{
  "arch": "transformer_decoder",
  "horizontal_flip": true,
  "levels_per_channel": 8,
  "head_dim": 32,
  "fused_qkv": false,
  "qk_norm": false,
  "ema_decay": 0.995
}
Rows from block 2 of a small autoregressive pixel model, named by matrix and row number. Rows with one number belong to one neuron. Each number is 128 + 32 x the weight over its row's rms, rounded and kept within 0 to 255. All counts start at 0. Numbers have three digits each.
After each neuron's rows are labels from the 100 images, of 14976, where the neuron reaches its largest size: "responds to" is what is common among them. Only what is clearly more common there than usual is listed. The data: drawn human figures in many poses. In brackets: how many of the 100.
# gate: MLP gate (model.blocks.2.mlp.gate.weight, 1280x320), inputs 160-239
# fc1: MLP up (model.blocks.2.mlp.fc1.weight, 1280x320), inputs 160-239
# fc2: MLP down (model.blocks.2.mlp.fc2.weight, 320x1280, transposed), outputs 160-239

gate.575:100092113151094061102122145088154113096143136128033100123087111115114061125152171163157141119153112122139118152170094092106122143122112076121113141086129164134171174095230080091108119134176062135050145118144135084092131132104131186114125152
fc1.575:091115097119147118149112148136160148128162131136145100083152159155163142109098128143141114187137136190113101095184173176155164154146155178133091140153089079148081084116125168169154144115151088109146079138158105159137133098115088130162122060
fc2.575:199171097118110146190162128129134146127110113102132116158094123104108144126130119146092123134136122098108150172121181155105133122144139171107145127158108089175036143172177131153129204167109174117122121033096080143109125135157130108066063092
responds to: kicking (32); squatting (31)

gate.231:136126128125127063123105192103103133151092106120130116113122162107132108081097174158178070189129110108128199167066134111148130146146140126160127148129161133130143180130147115127088137107172092118108213208088103127080144134066163137145154101
fc1.231:114137153170117090080118133087119074139132157152047104133090191073133151137131125078109116099147139063112077090130094097096139087172082100076093127136143130133132154093165107174143114151118184153114116108123112120123179135141115122111077149
fc2.231:103125104129110136119165106154115131092096077177127104147084112098149161140156137120155078132133119157101119096141108131094133083115149118078147119152066105088136209162170151150135129152135188123150131149132090163088127093191127101069187077
responds to: black trousers (28)

gate.490:114164137072169175095156102139158160133109096144149110088106112145066123140144086113121081131077137145075061142153141106022182131173146152142121057144128130147172156145042149132103132129094142158175142127066114097137161097078125148129136128
fc1.490:134169124144111138121090100115098088076119093109096183125153109078087140088144023121162084128085166167181114122152104161035217147145150099121120148138160178128203152082130166122120134184165137187146125168078151119177126105134195131112143109
fc2.490:151123120086155132087085125112125143109122111146095135096088173123089109124150140153134124044134098154139145119137143178121182120129131100126111094085121174141130155125127109163142161158090167097134146193108152055066117107125146181132208111
responds to: bowing (38); blue top (25)

gate.558:099115085124135141164165102117096186122169127074169094098134145144192142133185132100175143114144143134128108170123137159123172118093125136154178127114194090109136152159140074124125106200169153102143154203062154141095159138064056114153136117
fc1.558:130130114160182115162107129161117129177118116100106168104145149155120142094133143137096125162174141169062182137121176111156144190121116128067143141092093167180179136135103127154103134114151112125156108138135071162175136089063124108078179127
fc2.558:173139114164166118125168183145108122178094086102121160203172132133148075154225152113130115172136126138203183109147102092111177146128124129108073161152094063107133114109156097095078164163140136141100134130161138138136142144070181141144150152
responds to: handstand (56); blue top (25)

gate.665:131117104110092130104125173136169072137100069166112165164132156157183147117168134177122122121142170171154095171107113164153152118146113151104187186108126116116155137165083071145141170140214052076096136108090123105114085145150114129173120143
fc1.665:104151135109175075126202085079094171132140172107112158132135099182144152058111084132074094107057037138161136119143152090183078129056078167126075145149122133102106090115181124185163100149097094090147113112137107112083140115156131179122120128
fc2.665:090110157139139104095112075110148109141096070127157106096151094091156099128177149091169085152166098172108122069150115149066075119166108088134102099179142111088103130119106104131099173121131088156143132169134121149136170161144130152127123120
responds to: handstand (100); stocky (63)

gate.72:135142156112126095091110094103127146131114143149094108147150102145111127082144126140111136164147146126142184138223138079182148124185028120121138129086178197113140054106170077086115202112122186156154120132146086145111202140164123099183172099
fc1.72:072106160199134094165175130138140149087112148124116149063163177112118149112100136142177190075158146133133124149114166113154104133150122153190137149142072109128093079128110184087156112125172146112086154208122211115127093099173080099124120088
fc2.72:139131146114168145063098093081099160163137116147188061138159158136136160120167095152138078115083156124079140106122139130161168091097067055079203085142079167156127178141148176171120097099099123116107131072129118109134218135151109165100139142
responds to: running (36)

gate.114:141098152121130154128149107108125168116090163132172086141086182109094140138157150189186073104128088123105153108159128174101165057153117110148097146109144137113150118131146197128115122100146122115131107061160124101136146156170112153161116186
fc1.114:084145170158081087152181098159110115116108079128144112143108125121128130149086072118116105122108206159117110131103130135083092107079096102147132135193147104085172119128153152144072120089099166113138160156063119128094138137154183088150193137
fc2.114:117165077121164123143109113102094130134112096109112131095184160162126104150061163128156121152074159106118146130136182160074095149153164133119150121141087068111152105162158126107145080111147133099151126125063116138031138188055115052117168115
responds to: star jump (47)

gate.306:139144112122170114112144148116093037104116086080084094110100090095157072129103065168109139151105110169123161122147100141145123109167082128154140133114125095159181110106142137146125131155107124067117114172097122101078154130082135118185094139
fc1.306:093114178134108110137120119099121122195068140181147139135073146148105174146151128172107171102165185128077142119117165063148123147063036107148162156130100127094119126137129139096116112075119102155162132112129109137130145159143160116147131163
fc2.306:090145098099127127147117128108146146179108078176193156127208140147128122132146123152109120143156210165113121078157083103123120194137127133201091155166169123114196139131176110102150124094135155143183060140148101218174151195083147055121117071
responds to: star jump (38)

gate.76:106130101119128147126114142142121149105114128101165126126067129129204096147103060155082162099145116187130175169093098089046053162152161169092104128140126095110143132066081155156181094192115125126188155159068129168062203176129135129156153167
fc1.76:086165165134129097107132116153149070183160144133102095119165081112128114174105149161139131102065168139116065105154098094118198110142114149104142063119122117140143091129107124170072131208137137077064215089117184096150107132130154117161168136
fc2.76:133103167138068152127111190156116145050054106144130152080086101082092147157095093138141122138147119184099108124142132108048081108160141119147131126148158143147175120211154136095107117120071139138122167127152116148119173144076138162159119130
responds to: handstand (60)

gate.454:131104135129133135144073122133178130126143188118112174127139113099079113142083069122123092097120165168095123095104141099122127181112128130147066151154159098152145068141147117103122161150166098143098079121140142130160151147132162195116224090
fc1.454:129097160139172158125133100079134117120108136142167124126101152104136123089106116113108130143036127139105121126165134077143146140137086132176138087147167129080116080111104106124130122189152096154136062122101116175114094108183097110126103127
fc2.454:120101151105160161158143144138140150141107091140185115130166038156142171136178142178110165096164075171156137163116113107164154079139138116131147121135113106133087185111168118111067104136118149138128136143155120162121182134152108136196138102
responds to: kicking (27); white top (25)

gate.173:098112097137084120081119096148123086185175131187170137104107187111104094197077136145124165106121160091152146118123098149135139166131126177121167143087121142128130119159115091140175156147221126143110128202135170166124123179099119163117199070
fc1.173:113096098113173198107133128108134098134111139106107146120151146174077103130124175099035104104167141148084155144126108170163116134126115120118160128133081116137110074136206095156105079118078178100095116159106118109120129168211121132233111118
fc2.173:120148141146128131121109143052160153144176072136092101137145155152125158100095143191118116095117178134123118118169101101078141154103101160115118103166135193112188090131137157066112140108073113142140130142096088152118162097177076117142103161
responds to: lying (37); splits (34); blue trousers (26)

gate.138:112162041144125187104167139087158140082111104101117109101140117159159194179156118128097092180162144153089147139120146130162095124140163149102120108151082168123112163108147167100067165156066073152174120146135088083129101143174107105045110077
fc1.138:165153120102120115135187109112095153140057082125124177110162142104146117095145168075126076088114127094139157090166078099142054168125035186128137127179106176092087177126156152112097108133136098156145123142143103141112134119114156161172123085
fc2.138:105127153055107113156096126141106165176138124124155184149149135135139101073129113160136131068134151066152109144159093103130134064139146029172104117128156144133137135167125110117110135154172158108158091100156100120147106168104135127208154114
responds to: running (53)

gate.207:096181035067119127088184165099144136137166143082128049094119120105153144166143151129137135094104144111127156079136112119164125130156112226150126132163123115139129110136183118132171134071107142067154083145096121122073133120138124150109122090
fc1.207:076147164125117089102104144178074100085105181096115108147088137113135056121161141134165157111132071138130091131118164125137159137128161067113118047073132127104120154148154121140146223180175169090079152122023133141109152107107126125188091119
fc2.207:155144127144155104130122111160105081133143119115166126121039154102099114137141130166160108153191146131092143186062181136081165094100133176052134136145159127126125100120109122117142180143136166126097093061083105191081208092140127107107165109
responds to: kicking (37); white top (32); lying (29)

gate.33:136151159161087149119089129095168153124144091165124136194146114124095164162157165134098124133140119166174104148149120108115136144110143132109144137043101052128138133147119131100078187119146076059100215078116152112203111142145102115119131149
fc1.33:099117090168083102182128105094123176136153179100161098189105146080095151185138130132119155117093108157126197115136124112116154089166138127128079120116056126122128095149166145109160120104083208117101120123191140164069104102115073139169181117
fc2.33:094181126167100161104171178075117141171078149171159184064082109122111169185125101088160100152105119148127097106123092069145140086113090151074113130133179138132141161153115120117115167090137115081155172125111125156160173224147108100141110129
responds to: handstand (98); green trousers (27)

gate.486:132208116098189116102128172104152154078159098146159130202116148185189087095160119172110155119139161173039149082148165127141127122067137167132096083142134103132094144165150147176111077159182129131145053165093174130077131082128162097065162154
fc1.486:095151119156111134112143122150134188085140155146103094135101087043168097138174160112091085091131086111194098085116129182122147119095089133130137162152086066132136107095101143139148157108129107117144062127121099129118169124126123182164133160
fc2.486:171160119120130163160146133156166192078100136080117054101196132118140075159116129137168143108171135131103057117166131102113083116143113104121130115124113190046141101111094184102114115140162129160121118177077080169129156157117142133144112138
responds to: arms out (42); black top (29)

gate.573:094140108114142131075098129149113096124135114077171132083110109154164176173116121140123130120106106140122116071087112156067196111143119081131066144170171155112168147125073135124133142156076162093126111114099147141121156113082101156115153096
fc1.573:068099113094119148105109106117138161128094150181154096143109162171100178099165177068101130169088129157143167157080092113139103166142162132167068108141082164095136154161141134113133157109108123160171104098146105138146176138185077120104144176
fc2.573:090119129101112087119114085117061105153161166198123146180107164156120108107157131125119077078155109158063160128159226135126113098109127106160131114097126121153109112138123106149136095139057123142165067130171130070101078206160075113107091086
responds to: star jump (52); splits (26)

gate.65:097158104068122196134146135162126145110186125150190182132106138104159130114117141100136075141133120160129129131114166186095205098077094112156152152147149091169163083150157154103179128136146167096094110159122103173124084151124153203097136090
fc1.65:080161130110076093103173193115115152128075124177115126060078100142097113127105122153177095097130117157114095129150137202099134115131138140133143139165129134140131096175168169167161171165149153106139156109113120123079116106093152187140106158
fc2.65:101103109137149068156088172129087093110123117099112161152228141080132124102155116130051109152122107113102110140139126113066130113160143159155144110179124139168102139062139071133124141111149121124170118147116079219157097105189057189188114151
responds to: black trousers (51)

gate.175:137187139150112176081095145148141088176143162109133141184087128113108133132093147165204133119077155092154146130177137156088112173104085123134159167138088130156162118099087135088125144141066125150090122141116151170119138077075105103169157102
fc1.175:097115117121101100041099163137162111150111142151173102145132149093101113103143142063143116137111147133129114093124167109165144077141166155089150173103139103173135125139111002157099146188148126164170122134132094127197116163119120090141142058
fc2.175:131178102140109131146101209162213152154095147135155146125118125149106141193091131095127098088188129117115143094111128155125140124157120098148176170141191150153078095113141056064183135146096166105137135119175151137163139116120170179159124074
responds to: handstand (48)

gate.156:118102114143109190097135149128140096085182095137107220142128155117190144109126129139150118177149155126170105127137112148119156148091129120084061122094159117113133170063154146165169144126173097112127097112079129117132153112110159140143119182
fc1.156:154113091154153107184122124111164161122115104096123117159117158179118147073115083150144173180143162183091096112165146142181086146165025130154072169106138117111111159125145129146154116144096145088134146170160104114107145149146124125100157125
fc2.156:137138094107201094172132141143129117132088087116107147140115169149144184103116109175103121108157137084165144130161132191160130109133117154112148159121116157089165101102184139119117156178162130156075118121181138124113136164144136102120123147
responds to: handstand (94)

gate.421:162155122125106108097113132146115079116128124184186099070157164136147093114077099102105083119174072141114154144164126140172110156129150104158127109115127143125151086184114110154086156137102168116087134107129121127125145130080141186174158122
fc1.421:095150152128135159121081170144117199146111174124183163096143073130141191070162106109093066182186140122166143136093096165167122109154090207101108121131107099096144087140114092130110164159139145107068104098138051104158101110126127107086163165
fc2.421:143083174116127094154121169109100140097130122058098144160103133187164081124101149143198134124078185113137155134112122116070135126087146133086145175082160096100170141122086108134121119151146155140166117146154173132118090135188089161108077140
responds to: star jump (36); splits (32)

gate.552:122175135117122109156115078178127127085139126167166148106131107138157149150163105169163110102137120159156190108080107083106086085156120171075159109131122078137123061088105133107183152091087164137146093116117151111128141187170070148154114125
fc1.552:110142172133148159140106105112155106172131172074124171138156093150221103088107095121127115112120101092112119089154121124117125168128088161101123157166171108087128164084145120094129100222127235092163154143076183098065174167124124100146068167
fc2.552:091141140116107183152164121171120105094165105162160127158166134181182100128131099126189128078119079091118157106148109088135139134178093213147152163174125115178149103138134163115189110118089123152133120128133127148141171171119177168195105120
responds to: splits (41)

gate.520:173083142178130112153106123140110129097061131125123100152117078084173163065129142070153134022090117151126126124111154194147039071113115117114192178092100161154090082153102172119126098135145186154096131133145125144105156083099094094155122109
fc1.520:149104122207121152110135145042132128162077128092139130135138148133145080147100122145141143093167131126100145122118131155131127203117118106105151139131078126123115137174083187119127110140122094101153146100113090071098102071163095131100170110
fc2.520:139177119120118101087108110140135132162119122094169152121108164137129125064138137171073167129130119141146091165111156171093232121109093136089119098133099137091131157084162125182152148141156139110076170085158154216090123144165200109100152093
responds to: running (50); lunging (36)

gate.445:131128105154093155091125142150196176176104125070094097161158129100097128159087113154065110090129156079131106058158113152121145194166155167189101109152091119102150064183109111126145097123072137144204168127123072108109148134117125100092126146
fc1.445:116141168105084106165098144136113112101115114159121103080060156160166108064165144140124065154139064083092150179116131125172103112152132116130120165061183151144087171118145132126118110107146134117069120075136152095137108168132154132133142112
fc2.445:155089125126096083197133136145155174123161123152118094160139108101139166095110096136140141148111109022129113116151149136131113126155150132126153100103104072165181160138122133133139058141174126110088107153106125188130107123059133131091185121
responds to: lying (49); bowing (34)

gate.688:115170184168122182131095171088119168133139113149076144139117145133202106155122117157114122189146145101124141083129108103173127154018149088074167161099169148085097119145101122154096129085111112088114099127104135141177172141158091108143084127
fc1.688:130207130132199185116083123125103082107101114154126189125109117177152124171059090122151194151128156080151145093143109102124159097094140170082163115119160118128102192107081171148116120103176172150119125096112078069134116115087123146112125109
fc2.688:134114141133111155153085116131062092104101130097092189139164081127135097155156185155085148176144127150088094118100034082111132108102114124089131081112189121146030160148144144186133128064039111164158107139132095135116074129084078097172113115
responds to: running (58); squatting (27)

gate.492:167107147121131167125078176153097111089126132185116101123093173134135099142190159131060120114119101100109139152126118176112138162171116121151140099139172106154068178082079124082138110111118125114111117079203142163096185176096111159135080156
fc1.492:118180148104103120111075125075156087130105189180136165198136137067090148135168142158097133114084128107135109093118088095121166246191101132162168117099102086084117133112160122172175125126154157155163147087127121082191157095089195153158111125
fc2.492:128152145119127131072111088131128149173173162122136191103124155145125172136161197238100118121112150086157158097124171123145159108112162101090152097083180118165225135054120125163184183179108130147093103097181153154151077084081084148154118181
responds to: bowing (63)

gate.154:112071158173110128128131217157141156135145154173121113161086121161088130113103181126102134102119139189116149103130121128100123141143099121083131128148177095155167094152128112113132135136139201114080133141146128159156085098124144125183175115
fc1.154:139185128144148136201141139097178160121135150102135170064099131118141137122115131175114166114112129164157075095062111076120111137100132098128103121153169135098130136114109164084125104176141127092078159124069111136014166168047107166082105141
fc2.154:122079090208130168141116134169069167122127179120088084113091141167099136124128170101122086111076135097133144059105078098081111116142132174058107115144135074137172070138139143166094142128159140122162134102098156146160100038112128095139162093
responds to: running (51); red trousers (29)

gate.630:118180165127129170100111164155079121156137114126148176149154094127127136158089151169106137050110097090146174115160131103212107077158066109151137113117206104161149102120178147165107136144076112129132175125115100126129169109108075096109094083
fc1.630:175141135137184155094126156123059144177102126150117090215091074155167086113073158098143168107102110137122205159174132099098073158136115147144142160111113137147127120114165117123137147120069165109179147107182091184050131110127088102147088140
fc2.630:190134125151177087095139086143097186038178121118090129185130106060122157131122177130130094142173127157164139143089104149148084098116119128152197133123100098103089158102145123090163084153103095125120156116131138033033075043141130126146100175
responds to: running (39); lunging (31)

gate.727:114164085113141133174090113116059152140141141162138113131135100157104105150064136127097108093163198138122211110151201138103156089109074077091177084108153118118089139173162201159205145151162161129191122155102154142119112072098123170156104121
fc1.727:081103147171068142161110120146109134097178137149111168166093111114167160159069169160140130138143109143154186119177152107167165093134125227145121176158146153093089082119158180137189122137113074131134118181134139094118138138143131178172122074
fc2.727:107117132196168123112085102193091159028144103060177053109138155126050097069085076148081194136118181094167101081065121123132134144143132134110082069115130109138173123138183089111118143135171133174143134157079205038096110166138137073141173162
responds to: walking (28)

gate.568:116113150201159184212150128136107153105183115105078143073110149135165102106111154143139092115147143100130104103110118108065136159148139114102135132114145142164145104138115159110125113091163111119091106100120188131106115113079159122138133127
fc1.568:087065085114121109113125209127162056164156132071128119132145073119124149160098128153155144137140111092092098096094075102110103053177103079090094140097136175085116096123110144113067074090172097101062113116146116068083098125123158162160119113
fc2.568:105076115198124102112187147168151097091153107115149119132074162168130169143129096173186098152083135127055163167192042091173105125142124112160112167150141158141176105138158153143107130190106149104086124127107120133155140149107151150088065111
responds to: bowing (53); lying (34)

gate.125:152143058153126158120110063110153095141147091081146126075114121155155089142083157173183147120143121133139140158166122127099082114133091125141073133153135102087081082055135154061116075134051124144146111169156138110091204102147144114087100131
fc1.125:135079133131103172096090097096082145148120095121105172110141117181072091128057161136116135107103088114169167174160103106098154114103154092120130100134090081116178159061147159121109143084115092148111085148153110181128149098123158082107144110
fc2.125:145175099116107141112133117168139101141105034075124113108157154125177139121129074187128195100129124140140146079109164117141131165115089070069135149123134098107212116118123090154126139127170125113112119158112086090127136068170174104113197096
responds to: splits (42)

gate.203:177141174106150168089170092090101125039174119153096127147119135112164173154165134133157111151133087127134184167139132176130148090100098123113164153083139137154153164119211120101152152169123129097143148144123152099177138130104168169099093175
fc1.203:127143133136098038130133121151128110135207145107130095115180130120114116100160113097134120141181097212084129135210155133149114148139113091124136098149117177107149127141081151084130106094145187118157146129158100190120144111191115124181133153
fc2.203:160116149105103118184157108089095179098078103170138151127095182184085069140139113071176116109133135122164161166120144120140150150099196160155044100146113122157057107121107127129127171136156121150065109139165129134153098143124163128157103111
responds to: kicking (31); pink top (29)

gate.353:102098141104139135143082095121200177178079133124174155157187158074096120080107114128139166137119179136116154121190143114137112165088124148139102167153140171124198131125113106126100210131108140172143058100150115140132129098131145147145172128
fc1.353:109103096146082095148098139116102168091135196127131130104077093135202127102090089155157158132131173146156179140107187154140158125156144102130104175134125119129148180175155081152101151138113155165122128128162102170131122170138148111144130134
fc2.353:156159066058171216079126190098170124182134129149142106098122077083063087074075103120147128111137145113111137150183067062122178171103112120148146149110129134172124085139118099139141143089117153151116103113142083097079103099120124153109135125
responds to: arms out (74)

gate.354:133142167159078165078137143111115084116152157091170100067105078136183081099124140086140168139150099126204146127108119070097129179162057153076133113096114106183093171169118134121117155154142191103137121092156131132110190166147161105111103104
fc1.354:102104094106124171162178136139150146152128115199135132113097097189075112099118134091056140164179188096100116105129153084120124137120147151149143111093152153117117154130124088158092106131105143091163145105121122148154126192148141127138151080
fc2.354:102159145111082158085068126122101055165127051133105133155111145155162137152119098116098124106140128115167138122088076161168165191116129163138130146114168136121096188162133169135136218138135098162164094122128173144137160155155141131159123105
responds to: arms out (95)

gate.640:179071084157126136173109162177141052122115096143165118052126117099138098113056108124174122116137160138146142130049104107167184106178076126124123160107148083178160127183116149158135157100142117089084138077093132093175142181132161113136120124
fc1.640:133108090096106117129129075155056134102153122135114116125156146070185160093130113104127146113192220220176103170120123097075122126089118107159138114153085169212158130180142080196148129141120164166101109091141167078154168107192158154120092089
fc2.640:128180151189145115128173107110132123098112148121121098174145100149085091119108133139142135134144091090142128103116135096137017140156152125161142097125134111145085103117156163147173060141133158189097154100148119050132098130146066132103164168
responds to: kicking (51)

gate.89:098155107154107113120126119140087112124107151105117103134168091160142129170104096111131122195109071101139174109138137119139069112112148155135181091116109110096087039179108125168106141094083162085128137109128138171114101127149126166163063087
fc1.89:130092171169109186162132121147092077112126117125193082116117184132166090113102076166088074127080050071145122115087110121125143138090173128162098167150223123130132138077115115144112141115126173131153123116086070100122136155117187120159109174
fc2.89:185120096124116142087171116141103122150115154106142153119151187119133121123103139143190153085095162148081064098159178100165133075113094174084125180124154143174105148159115126220154139177141141140101104104089160168121148081104140115182157166
responds to: walking (83)

gate.598:125146120141168112116084087160171114046134206118133159186040146109119141104119125109160149102156132106169107146128168110137113169143118058148172128205152169118112115119118115125132155143143139170151114119156159094144088127119195099135120167
fc1.598:101172142132117138137082108078115164184091138106056113183165062151116122113108073113144058165102115126136165120132150144165101134145080119142163068119125157111109157153184142092122059130127109126143090099101159156091059116158169119104122115
fc2.598:195096124106182145156143139109091126106111139157138151093189090165186197087117089120105076176155098122144104113131097070129160162126105117147161196160165129116071133130133128147112107050150139104111090114099115167092080133127097109127124086
responds to: running (47)

gate.751:139162156160111146075193095143146205120083146155093099179125152104123105123076133102102127128101117177133107120110117129176055130140133183157109145090172126123123148110070146201102167132107163093118166131113128176127147191164109146122138160
fc1.751:104170115145081126188144215155114171105120097143048146116167051116143111161097075115124163146066067162106140142078177119159118155127109206170196139121146118138106150126075083158116159116114101107129119125117116135178143139159140120113118113
fc2.751:111153161105166138132099150079146142073124129094139170107148162108140131160159077122173186152098103061195182098126117125116125177090150088132125131138140175082124103104173101094156063081142109139093074155147132138112161077112129115095112139
responds to: squatting (72)

gate.112:076152176176167123158107114142210135103127093166135147087084179063101129095140147174071128121165097206120135099170178110174072122082083125177146131132151096138173159121112121185165142142218136074079118150120152131166137115122107153073128108
fc1.112:108122083163174146150127140075151184151158098158132076115098165110121163142199130152056152077147077179127099106134142098138120131098052150149144096103171094074136096180107157146085105184164156142112163131135126121068147132151142197113087104
fc2.112:088152113124119108111136119074105105118119100098142185131183201174107097171159116103059134155132119167140136115190138067177099134082096186165075141126137135098149132062125108092172101074110073129144119081081129072100161097148127147123107158
responds to: squatting (31); yellow trousers (27)

gate.695:174122130094138179122133154164132087097107124133126082078113138156103150097124108165125162156088134073187130164080110083163143186091133153115082081104154168152142150130176137130095170153147130097123126147093099108085174147172102066110120140
fc1.695:107143113169103149105084114155104096088150078113143131142085152073135139208132124112092120144148168142093133095119091058147187174090143208133137161156137100124087159124128150113156096143105095159208154117104210164128140075128165156099098182
fc2.695:081135161114201086103132168112198202169151103135164189126145106148099133111159147092177137118160081169085100056140150089095096148170129147146153148175131126122170124162095096093193145125138124098131096083124137152109118112115181104089073188
responds to: squatting (100)

gate.741:144146137079108140182159161114105111163127119077123089194107112140146066133145071099073129131118136126077131127118114078109126067182123086134168105169143105130126080163141135111137104148166129193167143109121164143114160167114136113101109201
fc1.741:192162085159132137129178115171135151085086079169150162113137150147107114155115136128114125107101122126133121125145201108146112172091143127151148107125119119083143095149118188158126168105151188190130136151128166089142144154164160177096170111
fc2.741:089114135090171142161106150165089127116112135154167092069162126168184137096206118161098122111149112126169182104132118112093159119125123050107173124163110114197082219119112196128149141138137159140121089152081078157116146215140086099152117076
responds to: walking (63); hands on hips (32); orange trousers (25)

gate.308:080073143152133135131175153077139134069131082153120076161111131129130121061091102162053122083065094142131142112132103111163150110152155164188164113135151076154071142169159130070097137165061177101132137131124022112110127126116113100118122130
fc1.308:144107101119152110119055111189155146133076144151090162104118091162171104128121114178136133162088119133096096143132155158170204122146151163099117103095136122130202106114108215185129082091179083116086102059098231138136188155143098127156107140
fc2.308:114113136083158112108148123175132088149062054165143104091141083057141187077070161176154144095169112129118148165106110117170129179127181190142134111125145089148168157152078122124110146108199130129100094122080142174128193195097102129092115142
responds to: kicking (35)

gate.417:142179133081129149167161108113071090108106160113131134083158175076141155172144138138167144062140159118181158154118177112115135214178065101171133141069146106099126157136123131115151147155174078139107176114102179175133140163093169121181107119
fc1.417:117135146134156131084123144152115113075106093120136161146141169148125124114142129172136079135111167093128143166048160161202177132124119132108159124085098131115127142103171157124098100085151063089178109142073095178125138102096133172160117089
fc2.417:170182118121141123078199100162089069149143177110143108131150124119197137118105143155177126183118195075176109148106128089140158094138126115183144127114085108137079115081170114069097144127100126090109127144154163126143147161144137129185079137
responds to: handstand (54); white top (31)

gate.666:132154129098121113093059165142125091151128133139145156165140144221217134172099176126153144076178169132129110133187092080107149144113180113140222158140166126103076114136121113142082170129098196144043088093128120160134110152164138093138109126
fc1.666:157161090168116119098158146109155206149151110138119167073076118145168135132131134110148072120115062137110122135111084127087170145143142084082127095139180129098097095128137159158158125112117116165071116146150105124152092118112148208124106101
fc2.666:116139188100125130134127074102117108132130044167127112096145095083129140154100119153166096142118075151099101118053094081118158154144172119151089114133121156068083068083133136177110129102113094168104179128151150120077133114130142125083121132
responds to: walking (44); running (40)

gate.530:121174157091125160157099133108139069158039149133145086132112124151160148232127142156113080099148122129160102131110152142093047175134153154186051092109182092113088160152107110143158121171118182147245123060119062139139168188131127154100089157
fc1.530:113178152082110161143108087111171088145145153109158100131091104107150115124156100079180098119174180094109132145137137114106156113147126153131092082129125099064107120150103183131126157124165151187136154080154141146129104059143159089104148072
fc2.530:152139147101117160123129140138114140151118080167152121162151115095097116188128128126083087138085092113115130176129118225167129128146122123184117126170112114134133144124153125094134124180199178110125138071098134127127115066041213100135137118
responds to: lying (68); bowing (31)

gate.594:096191160139133157177105116153128083078193109186113139136151169148089096153103119146152170092128124194109128182156096125115144117135136127163136120127131140150151149120141117074114096136090179093167110158060152137152140181036077161105066155
fc1.594:103084197094125113104087129072119096209149111130123144180094137146184145083128171123146140119178142136152128089214097153128116115158103081110147122062137123087092105141132123122101127063150150143097127092142134040133138140155189160113176110
fc2.594:104192144147126151141081114110109125144114145170127202133074126157145158177142091169140053109158111108144111091066076126094082137157131081101183086082148125168099117104129048084125114104158143114125145106099143170058113126113131152116094127
responds to: black trousers (45)

gate.559:072163106094145115108137108178086147166131137131188057176140094117129119127208114124126185116159092120126162138127053154087093103152080151116105108150130140132160101152073144121149140108094150136141189063164147140146151144103137118117107185
fc1.559:115135115190105151130139143084086108065157136094085131089108123100117137088093146115108124160167154145179168167157118061075117133112190058132143076166114098161134136141131095154143167126150119128119120188061124139153131173125186131095155139
fc2.559:081117125147122123106140073151111123110144086167167118072138123121167105079122089081165122123122083137127101136092136193106163114130140122116115197126164100164147122152085115114097118141104151118131152092095174222117175146092158121114158120
responds to: star jump (47)